A small image classifier, trained from scratch: 1.9M parameters, 197500 training examples.
Rows from block 2, named by matrix and row number. Each number is 500 + 25 x the weight over its row's rms, rounded and kept within 0 to 999. All counts start at 0. Numbers have three digits each.
# b510: branch 3 first 3x3 conv (model.blocks.2.b5.1.0.weight, 64x32x3x3), inputs 7-13, a 3x3 kernel for each
b510.0:502516504488489475499516502501516510496492507497466492498511535486476516484466508534501488527540457453525510490524486486475499501499516502509508482496523508468481482517546497467495494448490
b510.1:488539518484492493502474480482495497460512512456494537456459496472513485471482499505509456462485466510443484517495504482517509504500481521509514503501521479515490453496492485489493477479495
b510.2:504484518484506525528524503513487490517516503486472513510445481485478526496529550491513479489487500500466483453536506479511521499504541447498523474500537528501511523457511497517524497514514
b510.3:516477485531512507483485493489461497451510529468481509495483528497502516520490530488485483499503500545484454537476448531449466498442472488468476541474458495523494510477453530495456484480478
b510.4:502478505488498508493506505473476533480522500512517507470444486493478523501492514506492515495494489454487506512544506482485530430504522462510505511548546527513520465450521506514494510487504
b510.5:510494468527557467494545457483474513483516451494506520483484492532559514477505514454488533528462522481481491489539494486494497495533462488529472497472533475510507501487480541566457471507495
b510.6:520522437495474479499470524491499487460510545474536518513484473501458499467525513490471462488497456494484475496500524506516505479527517439517505479521481481520514512497431461473510479464475
b510.7:523504494467521550460492518526505520541501522500477488480482484469503525486540522481459479526501497518503473452476497520486494535491481475494459440492495512500545495455455465504512507494533
b510.8:513492479533474476520516505490512528467469495484485526526505498481436518495496524508507460524496472483487475489495531480505498508491502510496502468516493501503529497474514487436509478514526
b510.9:458493501455546519535485484542488462510479482525494484516489505511446465518511523479508493455492510468482461516501465523499466496513438479465494508501514504478502486484493477523481502510476
b510.10:488502502499519521502510524544517501491510537482534515531467466540478421528512498476522511416496491466493489529504511480509501486485499551488499542495493538517498510510489512506483536526488
b510.11:460525493490480424549485426473443473505496512531506497493445506491504512512514503493522477471465447493464501502502470510476478474478494476511550503508480470499457469496526532506442521501447
b510.12:476480520512539521523501497525494452496517491508491488504480486467500525446454488504520527526453498524462529491493537522455495476488474492460485508509429495497498489487483491534500497516483
b510.13:464461442502497499519530532453479432490470491500524554496512508492512494465483507500537478478495519515516479508526513468515490471453499445493506503485504465497470441519483492451506510507503
b510.14:539512471574535493537531488471484493483491499503508538512526490504531432511522454519494472473487516513503476502512480484538455512507454536542481539529473507484505537533482564514442555514463
b510.15:486474437489525491508499496439505488441508499506519548478446482492491505499513497515481458502476471482509489517509505495496468467491479477467463505496455487536471487482424515526452527496489
b510.16:494518537482512517492497485531510521483473485481503498455438506444492482496470474496454485514461465486443486548515483509517494507540484498503529550542538495453522468521530508519487511493484
b510.17:471507503482477529531476509469502513494450501541529501488508497505500519505532490454510485529473496513535510485513509482459491526500497522484493464569500468485507479498471475524519475511530
b510.18:465474488528477490505519504469457555423462502522527510500486524472462540477465511522482508493464523501519492487496561440467543489462463475526482487486465473492495489478500474477486481535494
b510.19:509499502506488510523493503503497521483498520462508534533489461534460459472468489547519503521493460483477505533465461536431498490447494522509501530510432489510470500485474504462489520476488
b510.20:513509478506500498486507520451493491501475508510521527499493499504474493466517537514508524484505520514503488460483504439499479507485529537522478465496476456475474515535483513477484475476506
b510.21:538553525520498520513477480507512503537489475516505483485479516463440519482481471510512479473508471512503486437471525520483510553506496458517518472529538499498536490519533486498522520503485
b510.22:546521478512499488458462528485512516514473491507507549547557498496474506473497462531478500508511489440521509520527534497496518502488472536537517492542489457493453526528507527483470482451486
b510.23:516503505511507499505496506486498565479511507533448463485463483467497511517501529495526495477446472511517516458445492487474523532487543491526525514518460488502515483502523497494492517472496
b510.24:491497532505477526479503511499506511503553494526536530489519492471492478465478505469527504507448533499487503501502554474447549469471507486512495501513518483475481511493487501512491447490514
b510.25:498475477493514485510542502492468484498468544514511546488451503474471486477498494461468525483497492471491490474542505493511488480484504484467521479490502493498508469493502476502486500520522
b510.26:493511480465487528490523539506499503466510508461502561522499478517449478492497539480509469493491489462492515498505526503491510494518503462480544505469510520486561482511486452470511453528563
b510.27:401501520411514523475523521532523503523502488519519476462498510490444512516474516533480499508532520466510489508508527507519489498470492488492518488497500487470487471509525491529509497545484
b510.28:506505481511518458490476454533541497548508496532470484467503492498525494507478495491477493476504505499499501459531535468507499521524495528484493520516533511490462518527505527534494492454452
b510.29:485515518475472497500505539489488499510489465485476492494500515496470482532518527514431516514516510479493502510502496493519490524514480490545527464488494456509538488505535490495494498518491
b510.30:551539519477460507443432470539520529495488510461486468512497499513487499500543495467512435489518504525483478496529506477526496484503508520496488513504506495478493538521517489457517483464500
b510.31:467504448540530510533495484501512468538482532533514517470491483466518456485505448516479497491467445531503493501466529490462471500538502522478516474567515531461467496503461501498492519473515
b510.32:486486453488526495508505501497505497491505499507475500537536522505504495502440453489459455495508481501540472516500451517479484535478537485514527511494477483476504512510497520511455530482476
b510.33:473472470482501446502491479504529511465514496477507546475455478509547508530507516485476494521467514491480457498539524475492534456483508513507444520509502535508445480483474472494451507480480
b510.34:466512505457524504493514481484521476481509513519517503491507520437524519455468465534514495496514440464488490442465498474469454470438509476488525504550571526503530468502491475575546502532503
b510.35:492498535452505507508490512490484490500520532518500507538496496494491485510516498519477521468481474478507492511491469506439477462436487482512479504485457496526539502476487477520516512490518
b510.36:499468478497503486493485513492453514439438486489439492473510494510537524485511526491499466508449492532513474500492485510523487483505478474504505531507484483508523464450495556508485490479494
b510.37:495471475494530492485515521491481536487497482490460469509474528480503497492496495459470478470467499509508483507498475535445498522481513509516454527502491493565513472494458515522442486521471
b510.38:529530531505527493486477467542506485526513502496495478466457472462474419486530450511500491529492481508494524459438453466501500487487479464472507493505480493461453492509500480496473489483463
b510.39:457520516471502520499488483477508529450472515478513503491481492528508481529499481495490498481507477472480455518556486459512454462519511534509505476493522482466526475498493466528512495493482
b510.40:462478509478476535471489493535500519537479496532473504537536498522485545490460542471496514469514515506516469505481516498494502519480508533520529521520514524487484505485526476446481527462475
b510.41:532502487548479437497516514445481495480499489510476487528528523529511484520461478534519534533473531470506493473500496479482515504479481505541455548511481491479476499471478534494432542492492
b510.42:467495464470515463502498449428442452433506490449435440480496498467503488478496513505505491499479486514514495508511523507495522502498502462488497467479468472451457476487518484484472532488466
b510.43:513490510494515501513513484488518425498465493501511467518508458499504470509486485517501475476514480547455464408518460496484479504475477488461486465465481486523469504523474473494521487462467
b510.44:495554547450511534480495508526518473477474516464506509448489517471461507515526553506495488518508492449505539435447494512500529506509566498498489450480477546521505509530523414494527500515500
b510.45:461477513479476509513510512504469476503468505495517549499509495471478521516502514539501512503483460453477486502501495499521497480470491531513547475523483504507482461477533459449486548536540
b510.46:530491447496462458500491502492486453475508471480507485540512535474442528503528501468496508514551505513504482492499465441505528464512498539508519476483527513497473552490512510456480499498511
b510.47:489491489502518503522499472456505485509501528542558520507484504505443499501473491491469503450499489483472504513498537491508534455495517480503534457508527474476490459504509488489492538528493
b510.48:519502526503528510465463510503551523539511496541492513505478476469484513477437468485428504522485479521486513493475494491506515520485500513479503472508473423479508535518509468518463508499491
b510.49:502476473529491486526530547511509493492496478506487498528559472487485465482481516466504497538556500471469457504504519463513502491495507558516480524486466520474470527519449544459463495473522
b510.50:526507525468489491451470487486477523463499452498515499475479487533507508489483514465485481504480527490483544472480487486490507462533449520444534513497517514500505486462492486483524507509520
b510.51:514513498514503492503472453525467498489507476493472510499468501518526460525540451491496506483516518467516512503524529550483493500504468505548465480469486485475496479488510465526486529499494
b510.52:505468479548495490536486500500513477501508479494500468464463500542509473558531475463479467473510526523507533516469478474451512524491549482474508552497475538511479503463496536495487554511491
b510.53:458463508525498479493479479529505489496513506494488472478483480481521541471505504489469493471482476517549474473513496448516486472559495508482482503527488468420483485487486477466500484472487
b510.54:481442474539497504524511544504526522496515530478472471491507528457530500474471493484473518486536533449471496505510521502510522484467513507472466491487457534539503479464476514507503528477496
b510.55:513550550443479478479464469512514475523533486478510491489515489500514451509540487518564526487487486516507509509517505531478489502504504475504533519504490502476518494479478474501469488487439
b510.56:509515486522500494444504519484512533462475521466482496489486481503452513508502526467484448456533512518516482474479459471547457530525494517532500502478510483486510490445503522444510465494499
b510.57:490503495468521520502496495496516499458525510478493542484507535478537551430455527489487452505473469545513509481459544526462502530493516488498523515524509491507508474534497487538514475481480
b510.58:464485461485486456497483496446494487476516498446453479497524495509554512502535513537513565505464518506490482496494535494495492513528504485518506501537512530524482483500492492487465497461461
b510.59:559569540510517498500476477527524536486499507464462499444494479468498512477449477531528432515486502465480511424475503477479484474481470526481533542527510454456525530534487521499485504501490
b510.60:489487472494476480543502519515528443521443495537485480518523464495524480500505526459495509466513500498472514518498492497481512472475488507456503498499472496501440490492493496459505545512506
b510.61:502499453523518444487506473523535473524545482506530504491535517503520457478473465510518512527512529516497478487506514479487520476448464523503472511505510511480486522517500529537438505477462
b510.62:508516512486483484469474471517498483523500501535493497520505484503492466488504512503499506513490511448495475461463490470462477469469524455486505489476493482483462535514483509483474452458511
b510.63:487451475503507502523550547520480464539515500551539511477481480515470481515499490468467491486499510512487480495533533521471511516494485516480488514475460482511508485461434500539492507531519